{"arch": "convnext", "model": "CTC audio transcriber", "dataset": "telephone keypad tones over noise or synthetic speech", "train_examples": 39062, "gain_aug_db": 6, "noise_aug": 0.002, "n_mels": 64, "hop_length": 160, "input": "log_mel", "spec_augment": false, "win_length": 400, "tokenizer": "char", "vocab_size": 21, "norm": "layernorm", "activation": "gelu", "mlp_ratio": 6, "dropout": 0.05, "inner_norm": false, "subsampling": 2, "layers": 12, "width": 384, "kernel_size": 7, "init": "torch_default", "residual_init": "zero_last", "optimizer": "soap", "beta2": 0.99, "lr": 0.0022, "beta1": 0.9, "shampoo_beta": 0.99, "eps": 1e-08, "precondition_frequency": 32, "max_precond_dim": 1024, "one_sided": false, "adamw_lr_other_params": 0.0013, "gradient_centralization": true, "steps": 10300, "batch_size": 128, "epochs": 33.8, "lr_schedule": "cosine", "final_lr_fraction": 0.01, "warmup_steps": 510, "weight_decay": 0.05, "adamw_weight_decay_other_params": 0.05}
Rows from block 5 of a small CTC audio transcriber, named by matrix and row number. Rows with one number belong to one neuron. Each number is 128 + 24 x the weight over its row's rms, rounded and kept within 0 to 255. All counts start at 0. Numbers have three digits each. After the name is the row's rms in percent of the matrix's.
After each neuron's rows are labels from the 100 clips, of 14976, where the neuron reaches its highest value: "strongest on" is what is common among them. Only what is clearly more common there than usual is listed. The data: telephone keypad tones over noise or synthetic speech.
# fc1: MLP up (model.blocks.5.mlp.fc1.weight, 2304x384), inputs 0-127
# fc2: MLP down (model.blocks.5.mlp.fc2.weight, 384x2304, transposed), outputs 0-127

fc1.99 113:161163120102102098136132147133101100120143134086135132139140087132153107145155107078092187147143052129141149101130105164115138088118116134102162156128127144130121038157101131110105096138146085142110105135109148118156097112114112111157122180100138088118096106123152119156162114115118160183120131095170115127167115146126120162120160104126196117084109131118164138120105138135154123132151
fc2.99 110:101139156076192115162133117105109112130148109110078125111124109092141133153108106092111138137117130184129140144086102107100127181126122125177112087132088118131122133203080134115122115127120136111118119158131122137095096098157116140179114111153123100103126120118159134102122132089142110150128084100172134160099107128121119134186130116144122135158109137159158124106118158163142104132102
strongest on: key "9"; last key: 9

fc1.209 074:116138129144106097145099146094059144143135133140114124143140141187112122172134124132147136116145135117090121105112159111080141111153158144099106134165074110143084134160166113116140189109103121148122160163072138161100129118171093128163192144139092137104124128115132130127166154154110154137146146144108108117116135128131160154110089113150128146116125120102116120046129125159126132150165
fc2.209 091:114170174182156101134098113136112078132090125089086176090140132158122113136105171136148091106139129149121165127116127115106138129086094179138095125108102157129166118126106096131178095104128126147103099176112140148138135106126088103100105138114138128100100130135123129115115127124140086148123124114192111145079130101116138135189153098111152100120097102123132101174148097146120144145136
strongest on: key "2"

fc1.493 100:129142145141142108123164128110108094151111131116117113172119148152129122124078154154156149156130121113128169109133141130132140142081138151134125136135132150178123102157156147085114182123166145125142112110154139160140125082154134144074148160060150128139155168125119127136168105164128112178093177124099140135172159131097097110105147111151088127116110095096101138104087141114134131120136
fc2.493 099:106109175082087134144170150136115101185126145165131130097143103117126116129118123096081095176135114110126092161115142144152142140116169145126136127067097136129079075101100111138147118158133096105113139146140117093134134117145147166147112152097149145115104139133135108142122098085114152098156131067098128156120106141149136124130143092123142096137122160104111158137112111094097108129086
strongest on: key "5"; reverberation; first key: 5

fc1.468 110:127128152124133153128139136074132107103104118122122130104155109102160146177091126126132139184098127147143120125165146135134088090149154087119130138109098125108199193147153169137155128126097078098171110116112142145099178134093082151118087140111138147149103182115086172157107146106135136124140126124115109108140090109169148117104132136125130140140150084131120104106143108149141132142125
fc2.468 102:178176137124156109098123103112121104092125085119122135112152128079133148155149110113103111112111110149099156101109097138163119189099128141150090110104100137133157105152167125150155141133118118106128131113082047158131132097123118149125120115148114154076160121139114168130123077120137112134116132139074112168152143105113130084124123120118122089131132137137139121106095091177139098127110
strongest on: number of keys: 1; first key: 4

fc1.131 106:132097150119154129145139126091105151134118110139094130147115120178110137121097142141117141133139122136166154132134131136106119137091147109134138120128144162206146099112116165141132125161125125114112095117140126127101138087157087145077147128132162081140123105128103152131117163135120089126165146169100155126133143185116156147108151154131091132109077069076132133151139130181132103130109
fc2.131 111:135105193153118129194115124093118101142098124059118108138121132139071097093128166122134122153113058155100141113111093108123120163133136130136102142085095179164117113143122092095158114141096143126074098144141111114138125121107113122127120141141112128131110155119142116127126084096143136137139116129108110151116178093132109113101132118133134103118127113136063109118110148143117123143140
strongest on: number of keys: 1; number of keys: 2

fc1.604 079:102130129169111122103138152133118150091174123141114122139137140143101173138112126119170110124128111142066126148110139098163148121156065158084120121135078104088135162117115112127169148160110131130128123111160154167116117124138091093142177106127152138150169119154155123131136171099158104124150175170105129177109090110130186100131154154118143186156115158108138149105107104139108157131190
fc2.604 092:125187173186147124151101116110096067119106136107081179103126144181106125131085160134168120107109153151115153136123133138111131134107093178127102126132109156132148119129125107117174115121130132137099113171129134134135128122134089121087134123101124142090117125145130129129116148110115077142107132108206108141076143109115137127158159089125127110127103104128159105143153103135123124128150
strongest on: key "1"

fc1.594 109:108090146103186105166166142097105153137097175148106105174130159126094144170120142129154158116114091112136134125119099117145114135139112124086087179120133137137134081140070147124148145109100144174061136109139142142100138140114118136147147109154149110130087096144095111146156132131127158123117165093103099136123148104077127128121164154097136134146136109141103150139140118154151103117111
fc2.594 107:131144198135127127116085096143094102123097167098148170126147156128098184111110175135165119123160150133123139119159143129142108108145129136116147157143131093133139126144131133124139097095101143154134163168139138169159120074125130109065108186088112108144117172162114103130106114165119113173187113168104130127096096163146139135133101090133131116148115146159101134120150122117123142143115
strongest on: key "B"; number of keys: 9; number of keys: 8

fc1.241 108:162126113147176102117151143151148104121139129145123146150146114101100130148103109110130144177118166154133142094158099095114112127145124100093122085158172149170103135121118144125135096154092133167141129159081108145158197083110167092153130118138113117150114099155134140154139128143097110108133117102121124140136075128153127145132115106099153105141142131150151142142115162099123087118101
fc2.241 102:165078156156132120135136119115125097153083117094114099151115133154134114099131137138144142103123136121092186113102106140082122124111076151138136166096136144129152114121115104118111133110105109102117121121134131132131135095122105126113094113166137154099133107130128125156134156140140099131157133130175191104048122123120146144142114121128128115109115162107139098122157121124154139129156
strongest on: key "2"; last key: 4

fc1.91 082:158131128130127095110080146106120146095158145124110151151095164122134164130110145082147098135079134164141133156152096117116133107176116143096094156160098092101116131140134158092146091134080140121141126121161149154083122113108143150175140149094103110163124117125120165127100130173161150116139159141109145109134134164102127130128107139099150114126127106110132144096129157163148144171144
fc2.91 087:125170167151150112130089107123151059117093117122084153090142115161105144132087170131156116122124135136120161136122135120106136145087086188116113132122101146128143110131108099125169117104124101153105119136128115120137127139136114084082097115108128137094097124133115127125122141101127088137131123120197096118085116113102148154171127113137155110132087122109127090166141121169125125151139
strongest on: key "1"; last key: 1

fc1.590 094:125106140154107140138124135180097162068149131148111105110136126120129136170089137096105122166147127140121130154088125111098132148149081124107098122165089144147079130124135122112134131127184178151091107102097105144110176104124096092133137133117084096155146104082147127137141132132108111114129134132113180129096095120118158160120145143099112122116096156135114129108143122156145097137164
fc2.590 103:134136113093138115128126098153127117160125107129130120071126113138086129155133123133134108144143157132135107130129109120122126143113142170135149108109121132163146133150100118136125113097129149160167105155105136140115155138108136110121140118124104078072113136119092123092133162145141120116145108103136129116115134151120141124156161191135154148120144110136143133177083102161093185096070
strongest on: rumble; number of keys: 5

fc1.251 108:136117120104160119093141109135054094145147126094106161097146143137154137145121160166109129082127134169103162103144145163126157115095118159166075168165108179117085149147151139166107134178156126142107159137115138171128114145107170131106145097110101099149162069112112112153092143142150073154150168116088115107115105127127124127151107112131117142182134119164121081137148147135111114127131
fc2.251 098:169153120152119122143073157120082110149111134105112168088125133163136136096128124107139103134161155130134134114114123153112148128142128136133139145131122172128153117120120160114174120098134094197135109124130146119139131118165129068128135179084150097116121149113147136186137121154125127129142176141128149121127126176079087131140110151117151135152151111165089144085108125098136131117106
strongest on: key "5"; reverberation; last key: 5

fc1.141 105:128097100139113136116122107142099105111119099130105095116127115125147144158129161120104103136138115128167134119122113077109153113162131139132142116128107122180108138150145140121152110110130129047111116135129119177103115102127129100090105165118132112102125140131135118128106129107112110114117123104110107096111162137193121138125147116128148097111113114151141168156152167126123078149147
fc2.141 114:090152163134103137156130122157145172110139155154133156176136128133107141158121162117141113175103153136158136138151129163153130132110051133154092160102107101129116148147140154146090131152177149118167134131142132103114185158130117113117155133127173133144145151156096158163177144163109097139154116142148119155089115129104161161138156147104130157106123111125132121155145090134130151155169
strongest on: reverberation; key "C"; key "5"; white noise

fc1.307 087:099135130130133109116150137140137153101111144110131126096104124146114136101143138123150115164118090146136100145145083137140117106198121160107111128123122133068132103164125191142171144134107113126069149085102156076153137169145108120140138142124096087174155120126132176085139117113122182104162120108137100121161099153093148109107131100133132153087165110100121133139156092210139171147156
fc2.307 092:099159173168133125145111102114118065119093115099094168086135153148121126143089150124153126114138152126107168155103145114115153126102084182151093135115108153128153134114102117134165119115139113131118101183103163123131148150133073090110119121118146125109104118142125128154127117126153095130133132133179130145099131094117128115181132122130161105142093115090130092165153118164146135129152
strongest on: key "B"; number of keys: 9; last key: B

fc1.94 087:129143112111158114097167149147122151103136156097101123130102137104146123136113159163145115103131146146106113106088143095111141125120166155077118125115147143103154129120147124139151148148103118125132122126112119137134078151166073114137131161100175131068139133139150138093156136140113145121134153136100127109140127160111159125149172192131141118124109141110104144129112154106110122126144
fc2.94 087:137095094127100163131130124108136135147115157088146081122147121124164138109105123159170160118172157140127103130108137102138143149127119129149119103112134066099176158099141126121171131154165121123153126146134119122106091123143163150136152153114106138206099107131165150160120112099142143105103130088115143123162141108151092117107120117111121165116145134134145185148118137100126151135106
strongest on: number of keys: 5

fc1.704 088:126121142127135118116141114135123132114114184141108111137105088150158150113155086084094100133148091184139129149135125131121133153113153097178178083137108173126088137142145105117114136135161135107120109122107129102102118175077148139138161127150102125190124165141119120149166117104122116116126127140139114131143111096135151113114104146101122153126100129158175131144121060124122095131172
fc2.704 094:125133171174125120101108081131110086153117123134126164122112137153092145148081160122151121114135145123106155107104111110098128140100082209147115137121138141133137114109133113099203124116099170142107112146095114156139154125105081134129096133128136125093097151156104172112125153127133132110143131132152119137106151129147141097169127150136157096154082130116142124140116117151132140113168
strongest on: key "5"; first key: 5

fc1.747 083:150111109116094162157103118125087143161104145161132131144113138152111142150089133118153098114102143105123118143102090106108148117158120120132152117141113110159120134131116105123133161137093151155123104157132140144119110139114103065094142135126128101101158106139131156113128135146091144129118175169088122163124105140092135119168153136115100118133127120141112141111151147166164109146111
fc2.747 083:092165127140153079108101107112120069119125140105120144096157114183109101111094175131183110156135137169116157132124136117130157143097129169125103111123089169108152123158147121118168127103099105144109109156151118128138127110115114105082094092100151146118103145128117166113148143118138103140135105089139111165100136079153126106156142129137134139109072120140144096146151112113132140168157
strongest on: number of keys: 5; rumble

fc1.119 099:150128143159142110126138114149124139085153095121133102172130120121141147131146128147119134109117111181108108087113151171129122126087143134114137118128109151104145130119118112097150085090130124120143117176135147154115073140148115094170103088150118151153138148159101148116108125093146129134143095077095149120143104111143146145124143159166138103110095124133127148129116146114177163106122
fc2.119 101:136118125122151168142186151122114156103115119152153106127179087127144088128124186165182126159121123168131134146139100110156125125137116149095118108122135171150136118097125159123117117109158149147127164138118137122152157103124143131161143191191136082159139127119125138119167139169162129124139119151136094099107167123120114164132096074145161170120123113173094134119130180138147125107116
strongest on: key "1"; reverberation

fc1.323 095:137107102113106138094137156115111116138184121138153092139161122107126144105177122143168132092121126186144121156165137123150116106156172103139108152147136142104111191136145141109117127132080123159104138091106146104113105141145176140124146085143121126142115156121094091132160162088126152105148132114120117104112145165131104139112127114156106137129124096103131098111153128185138119112135
fc2.323 091:108171173177127060144099142127122107105104141112094167109138122188097078134106155153148147148159135135147176136105133114105157167130115154117093113087110137146148111087148109103162109144103133117129122165141120124149139163127146089102068153114159131078103134171126153125131154139144109148130139084151111114106141092117138121171123078097130127129143120122115095155164113139167102139144
strongest on: rumble; number of keys: 2; number of keys: 1

fc1.196 093:125140142146081147116126168127089138106121143102152130077141122125140191113136142144139111116103113155143141135143170149133127120120114096118130107147132151102137172078104141135150182133103130122149076160120119162124110167156143123111116156176157145102134131112121112127107105169135152166156174144171117146077120163137103116133137096123150140099120152167115108119122121104135082134140
fc2.196 092:126130134121150154164137101125138117137167087119151149142139106119107135140082130166166134195070095130124117134148122098136146202142107164141128076101130104118098147139105126155108134126123128128127125175125049131157109125113138159098120108122083138133124129091063156120139119153167128122130103106119094102125129127150122087136153162125111139094163144120128120141131108139164135118122
strongest on: number of keys: 5

fc1.477 087:165102131127109115119135129142159103163137115146091105117148118131154184137142156123155099109135136155098108153141115112100141111117165093102113113145129117120158125147133107108158088134124108149120118168125142194088101151096118116183129107150113123114143155163095123140113154119119159168139103141150117146086170156112129131119160087148094120152164078102119139120101132140127080153127
fc2.477 091:108129178169127094127110093097102067135088121109080145102150108148123120114115174132114104107142132192110151116153140100118128116096098171154133101117138111150115124147091151129155097098139146120079156189117126138144126124118143110104143101133118170080145108134107109133095109152148111142113106123196175147100123083136122158147144086163182135134113107118095119106117102147140114140150
strongest on: number of keys: 1; rumble; number of keys: 2

fc1.379 106:143135119144115134088140120171080138132105133144078115163078118134119098140104129127132164152145102123125135163148113106147123118128155135108095166124119102163120122141122167138150145097129146101091121108170121117171159110112170125131078142115164100118139116134124113151126113116123123138154137134120150131089115118075132127125135149112164091134145121125115159130162072147130110141158
fc2.379 099:123185134169144123156058080120139131110096138103107157150111155145084125103131151145156097095107154132129187137130129169114159154155111145155109114126109141161113163132107116120147112115145142119099080184163144134144165091130145100088078129119163121138102156148122094156089112133124084144154113153134088164131155112138166129138146096144112109099102118149125139164106146133113128191127
strongest on: key "5"; reverberation

fc1.598 102:098136110141117134117146164114148169108152140097112118154102149104101170133133128135137141056162146131096130112122139123125127109128130119085136162147165096058206157114111109081184126148128123117141112105162099110157087199138083128115137136123118124107131146105155078124163110148150141159140144117109145115132147105137135094093131163173145125126107146137099126136146114121173087149163
fc2.598 101:157097125155127110090114082130143128130105142148141138104128118113124141132138114171146126115151135183101131108119112129102142130186132134128156131131122098150157140114166136137139134153135114162141116189120099146108209116125133095086145101100093075081129138132136124123119147143124108115113133129133133131147123153139115118109121152104129131143135138122151131108135160097094066118175
strongest on: rumble; number of keys: 7

fc1.356 091:120099145127160091127150133131119090107151109134156094168207129125137163145113198098141125119117125140120149143114116119137105110129136107078105125133102138109117109106170152105160101134107110116100094164147199132124172179146129086120128147124102161106152107150127121125175146164122125119117158113119133113152123098106120086121103132104140145173128112111136139083179174214137104133156
fc2.356 090:145140172169142125162064116112106057122108120121084199104152141150104132143110140152126103073153158162156154110131115140110135137098120190145123136102104133118148110114093117123148073125128145119090088166122168145122131115127082098111111136113132116121121127151145123124133162097126086161106116096168087142090135094093124111158137088123127117127121102130135114143153145146150147160140
strongest on: reverberation; number of keys: 9; number of keys: 8

fc1.474 102:117097107129095125125173103150132116162152134119128123134163157082134124090126174170127073117125146104145134123150180134154141106115112109146141130158106159134116135128103150176104125113171120137154096102170121137074142127120170122148127158174118101142117103149124142132151143185128146156115202161116128129128098176118151120132120129142149132179139082129113142127134134113138103123113
fc2.474 103:112122126146139117116144126116149112195141138128121138137153169128083108114124124127179120148104087111114147130133152143137111119101123136135170110087141153144129111156149126150154125148122162177134148183131131123154133129126117134105128076095090147088116096117126110116166138143177135130164139141137152136140130179138118149119132123121101126113127161142154124131137101127116139123124
strongest on: reverberation; number of keys: 2

fc1.96 117:136129131137090117119088120153129080155138124179137091166121100134127129141106118142121152167140107164136164131129108160111123133162110107088153074166080098139136180136106138098151153140109122105139097197138086122138121090073134163132171103103136135160122128137179133147164168141091150109105131097111121111131091131109131116134119144077130121133153061134162113174098177091133121132099
fc2.96 112:169128128165116098083133101115158067169129121132106137122143122159143152114138172172101101123127153128105127082134087154115100107123084098173101108101102172118100094121109106141138139081079162104115128125145107125146093165112131127136129111120120110083141138132122090125123125098166100129105133129141125156114139149151126149148144080114156137128134152132091097090115089112087131147157
strongest on: number of keys: 1; number of keys: 2

fc1.16 117:084123106163119107132101126132148140106093120160059164135141138060090136127124105143144121100153126167138112124149144085172095146109131109103115100164101139177068144124131138112147103118122136123132138163103131120129139122129163102126142097138150148105175114109114133102089126086148135124156127121112130125080115147121110129141124140175104130108138122127145133124130147143137178145113
fc2.16 115:124159123098136120150114084139150099135139130098173125162148113122122115131117098147167124116126147140090116113143104143112107083118122110122144161123145124182180118135116112123093152093136073133102129174148141141149171147151143147128119161151104080116209125147138168116161126118116132067151132153144104111152137127081165116118136105136170124106124158098113136120161116099142126107142
strongest on: key "2"; reverberation; last key: 2

fc1.215 117:096120116120172084156129122116147131146145127172132125128159085150135105132098104124089107141126140154127129136116138138125128134125142143122134075175098124151141130137111101157189139123110100112113114124121134180108129111139104141104143124138145078128109136112128126152149157090106121137102107117114128163146136177116138099130146118115104138149086038109125100152134140147099131112159
fc2.215 109:134122169173164136140122104128124095085090102116099136156094115179118147096142153180091131107110116147079140116118091132121074135124137122117112117083126162137080074117122166125117114105101165118093111132133127114136122118143107132130163160119115123069125131144119081128123106095116129114104125125091115148107138096136112142167158076141169122126135127138106083102123108123111156123129
strongest on: number of keys: 1; thin (high-pass); number of keys: 2

fc1.267 110:166145104103122126139142138145135098125133125082097182126091150122120140056123143104139117104102136118102133132149103085128128152129168132146102125128164133126122157154112160110158173111151133133130157189152108113134080156148090227136125109148139169147102153131108136150086146157116139116091118139125130144117129107128125122156130123146182143126183108184136144084124160143163107136136
fc2.267 111:101150120147147132162132095152128099134097139071117123113089136137087133103118118150161104101182131097089159144157108116135125127103095130120120136103096163143114152147153147099165122095128106149098105176115139129146140143157079143074084124134120135120140109163158127123132149114147105146126115139163138104094102143125090128155145100144128109094089101108147094144122120131166121146122
strongest on: key "9"

fc1.51 111:154131154111148109171157142141108130148119138107107138141132107143167148087090107141087104102126116172134143145156108113091096144159129144122124153130124111140115124146128138183101149125138121090132163160113112105097151122111138122148119131164127155129122160146154117144129125136094119132097103097143101117149133098094162126107096110137121127133154118134128176122105136134099099137090
fc2.51 102:106118157145158105083108106139084089095111115116118176118149104165133134111106111106124147074118122110098092136131112136092130133124082143167123132103129158132116105125095100117149130122100136127106168162121100141157120121144146095121096175159084108102106137103120105140101161122128121096111177128175133122131137122128128098174111096101165077107113154113164145076168112126150151129174
strongest on: key "2"; first key: 2; number of keys: 8

fc1.286 101:121126125120134145105098112108067138066110123153170080151137141102142138128131114104099096148139123145150156162125155084146129126167133132137123152115112150151112165116128142142166110121120136108115140119138139133120107170107124140093124145176108121117164116139096115111088127115110119145134136110130161092133152162142152160134147098133085135100130147130178127122126144120133145143161
fc2.286 109:124178161126150146166097102099132151150137153123113161106100129134119089102125117106158130145143099132139163116113140129117139140139136145128112122099074144153137138081109102140172176118094132128121127146125117114157173111104090130137123103143150121104125137115065141140128165170151133148126119157131156109148176130120118156130158158156152123135141115182155089183158057153132094102201
strongest on: key "5"; pink noise; last key: 5

fc1.458 098:146129161125152145116163126136111102160147165086150130122144153107118109137149131111167133145123075119123114164111149153145118158137122136078090149120120166165133142127184124094115137147136127166105117140141178153098128160126152121141113170114094129153181119129159118101147141116189131144147128113133100136171137137115122099108114099174131140049115161121139151139156132132137096111122
fc2.458 096:137091156155130126131118113073138094103096110135100159102124130133090046158098136123130084153144124123119137122167113111120142147145113134136131104115151153138140148089145123097154144107143162100116161184134147159107124125075103124097132148108143093117098145171109130121095133144121109134105144126144139098114120155142119134125106137112106127104135148141121068159160138103115151168160
strongest on: key "B"; number of keys: 9

fc1.626 104:112144172164131120116140128108161141149149111171100135179135100140105136155120107138095091129156097183142140148140129117091095167113101121134106098144133123172139103128109143129174150117095135115108106131125104126098150139106130145109152117120161186115116124107146142174105180093054099109109142130092137104131156135075127112136141155137114178128157135095120147157101110135092086099141
fc2.626 107:129181158165130118152115090119110107092092108083091148111167120141119145186101145171125154126091133115117139127130092135104130160104134133162110112108139141100058093128116149152096092099095127100101157132143116100142171108103163118128157100157059129096130171131148109145125178125176142120128142084131114140166166085130116109111119107122189169092118173121160141109133090113096170092103
strongest on: number of keys: 1; rumble; number of keys: 2; thin (high-pass)

fc1.199 101:058106129092155149108197127109089147145110147112126117193124108121154139169148133160104128109103113128120152160137115121093124108170132157104123131132075138136130100154132139101146149103113107170107134119120151113116076117136091132153135138113102104146191134142131095128147124167178152141132112103166122082109141155098110085125133077131144158160115137077136131106113162160110129156119
fc2.199 102:111153145196142152135108093138127093165114096081098190093153149157145148104092161113133118107127141142120138158126118107096117129117110155123125110113084130093163129124114111121146098096091139133096105148119108124158117119095095138103102131120118117098120129149100103113108170150114095149147134133193118130094114112098143102170179102113151075116069112129130128147138091141131124111119
strongest on: key "B"; reverberation; number of keys: 9

fc1.712 090:133117140174129113134131155141099086105147131130143135131141123093165134147127164118132106119156125127133107183132167128131155141125152147091106146071126124120093105103137126104104123079124097158136137092141116083102134129121122137087135109112133096152181129167107119103129165135102111118156136134166150118144133151099134099114096120139141138129111088138117137104148142151165123158132
fc2.712 096:132143154165138128151114095112144043153100095088073156119139094128110161131127141155118135090121172136130143137126163122123158114106102186126109111094123117135146095127113134124156085095117117147074103153131124127115111140138081115103116135137114146100133125128135114115130136129125092133145122126201098131065113112105151107181148118138166118111094100144109081128110111168134145142156
strongest on: key "B"; reverberation; number of keys: 9; number of keys: 8

fc1.110 075:114123163144102118148128144129110139133120126155137169099136158164129135141098116098120112130133108123141128100121119105091158104142103150092093147133094094103151170157101158127131101133100087096104161168167093101100126144189088133173181113124098113151136100126111126127076173100134091125130163174104139131152154110143138121140141118105127152144115107118168148082116139180135135158174
fc2.110 091:120190166170166103157108109121115076127102098092090166102127139158128111140089155146158102100126143153105156142102125134107123137100095180129100121110112147127159129132109093119176097100122121144096111174110153144138127111135104111108088120104121141087100125144128113116125137111132086138121125124200105141065121127117131129181143109117151105121091100113129107162170100149127127152142
strongest on: key "5"; key "#"; mains hum; number of keys: 9

fc1.464 106:134129114124114135132143098126116090132133101153130077156156171152146123138088120112150099101143125187116119091126152161115088131151120129136126119132132138129137122128111139107102122103129152139083131142092137185123094124144204111145098127139141130111131146170108110127153155121110119135129103095119090136064156115116114184124141138149152109128093115138128167159131140095084113104145
fc2.464 107:096163133113121185127158123120106185153103127198151115148184074150138105107119132130109108127137102150132117126126118129099138142125112141112145094098166139148176126150114107143125097127114107125113151130092177086100119151159140156175119167116103100166177140137140087132145139136108134126125120143185087130114162168143100172139117121126176105095098112151124131094101128164129098107085
strongest on: reverberation; number of keys: 6

fc1.136 108:100157128170100122163096124095120057132156140114111140135120147099067131115150113135139136153130103082135146131109123113143124096089153154153091143136118144147133117167132110122127121117115141155106147113175101140115119112146157134169131141116111110107129160126060087131091149091140115097153171099145140150132144124128155161110103172147149129140178094173110188146113115091149131109124
fc2.136 111:130140155104161136119147145139111166114116128154127141140142161140112165118107115106091145178138164107144066135130131127137135133131157095137140141132138082124138125120163135148095100118119089110139128111127163140122137149090096141132120111110085102154179168130159090142154146130156141099147154135113141142138100127078093122089155121148110110123158172139139119090118127146107114104062
strongest on: reverberation; number of keys: 9

fc1.510 096:120156132147092139104123104136054105134117108150137130107075122141128108117108092183136112133140110154138136129143148111136118133075162160157143183133096139153077153127136099139168137143190121097084112112159171119116107096143127099150160151119152155101141145127120156144104107086130143116138106131082121124104114122123110110098121117143156106113102108141178143129142145092121113132148
fc2.510 099:099131132129136098143143121151122131160114133151151137166126131118113124130112140125173097118132145155127163129134144157158102131136173119124124134104129133174149180122124107126118140150141142123123152181166145139155118108159110134139154113143144167118112131122058130164173135132088151144157134123124113168122151142103097161138107131125112146090125160137117114199148132102119111155177
strongest on: reverberation

fc1.731 112:139132122144137145124169143111154117172079148135160123140136135109111120104119124088102147149134132119125144124117124092106101136141088137132072148165137143153178166088118125120171128120156084107107097096168086193112101136087115129106127140089126162142094137105116125135159138117098105151134129124119144159118180106111154151138115140149130136143141092126146094084145093136135189158108
fc2.731 111:119163158150090133140113139134131132151160131095123112112151141106159182106145079117124106112109109105116161170077121167133117131108115120166142108086066143098119091118116117104123091126082125129086099114137108153139119103174148126127114169128144099128108138141135152151129110153108097134146096098085144121163132140118126094107176148140116132147125122130112154120130142058105114103103
strongest on: key "B"

fc1.352 098:127099111071193149169140138068109113134138158154140105128079131090139138129141167144141155113113130176114085128104134144125168090173110142111120154148107123146103141098146123084138118120133104086144118120099132141134147155156116116129156066141144119119163124151130130104113125119145142154145118119111133112113151112102168121123121091103090144110173107132161148108140157159150079092133
fc2.352 097:102155176166156114134094104131151088142089125102091179123141131181096154107104141101135119082145151154127163138118133121107131161135079168131130128152105169117153148127108094130173109116082119154094105179147158117140089129131069092113094128128108137083099161150117134107100140133147101139138127097168107138152169103130128128186173116126159108125109117128137126167123105153115160138166
strongest on: key "B"; key "4"; number of keys: 9

fc1.446 094:109107122124108134107149119147120128091138124113127135145157129123135123119106114147110120138144151152082129103045123126113109111139140183112140101138182119135151147115128097123152155121121197124107102134161103145181145144131131120100142142117122132107166138152142121141157148097097108107130147156118151106120126118140158162141096126106119134149103158130104165110114103103153040136143
fc2.446 096:132100122136138125105165112128100160137124095130149124117110107147186167132151124124117157142129093131092123123160110108143093130131131103107156128153141112164126136158152161142121066154161104136126146114133167140127135093126151137087159104094133147145132136132142129104131126128112114135136117127104100104116097137121144120079136126120120136182135150125124119101101113115125139135100
strongest on: rumble; number of keys: 2; thin (high-pass); number of keys: 1

fc1.393 105:115105125110115127162110168113138163137154117149109103109120169144099140146151155151125109105122126161125108131079137137134119144119205113119123131120164144123158098138076100166130128157130130126069123146113138062125108142111115139141104131182173119107103127145192136075122108132136166124145159143101119137132110108143087098125126102135154103148112138119129133145129130126103150105097
fc2.393 107:124106140144127167129155114101166187094132124125115074105110133159146158154152155115126183120153107143127104116104119116157105158150169083126057123135146146088121099101178111157188144113134125142163165126121163147112092142121150132107151144172108067147077108165155150161101157120109102103106108139151137125159147149127147130074126140127114138153103153140125135109141148119149115116141
strongest on: rumble; number of keys: 4

fc1.205 108:158109099120130106151109109088116099159096125119118099158112127132117100135102166052125154099158100132092088101124131142124149137119142151132132109157138110157145076093127144119147131088101117137158185161107149109119110091107150131151141121129087107112163183143118116167139164144121081171153135120142103119127170120145157121134144129151131132114114152119099117094145112121134124121183
fc2.205 106:115140150171164116135111106104104098124126091133132146140116161138166140135132140119127111164139159125146095103140091150135148128126135121183116126095084161137128115115100092146116127125150098130138127138117143107116180116138122082101108161111165085136085147172091125121108115120126164073138096119164180089141153141159094140135131124088119151120130180123136137114117089139160143153090
strongest on: reverberation; key "B"

fc1.188 091:122159096133077105098105100129106112114113130138134167124128165149118115130161144152120122184149082137092106090104143133115114095195149140125108111131145139129146182151131122120124145151098162122138078151134123164165138153106141120123149134116112099112138133127112123139150124138114127090127107131158092097118101123125127110124109122159108133141117112155087167107115079184124069105139
fc2.188 100:113094062114092144097142127106129139135143112126142130116112120114157143137156097150064128134136156116116065101094109129152088126072138131120152149099137142113121155169157108117121107132135107098107145086104112123096134121114162149090141107135169126121136152145121110097148112135098142129111120106025128127149129119114131102101104161125162131157119143088121094107109088118122106107082
strongest on: rumble; number of keys: 3; number of keys: 2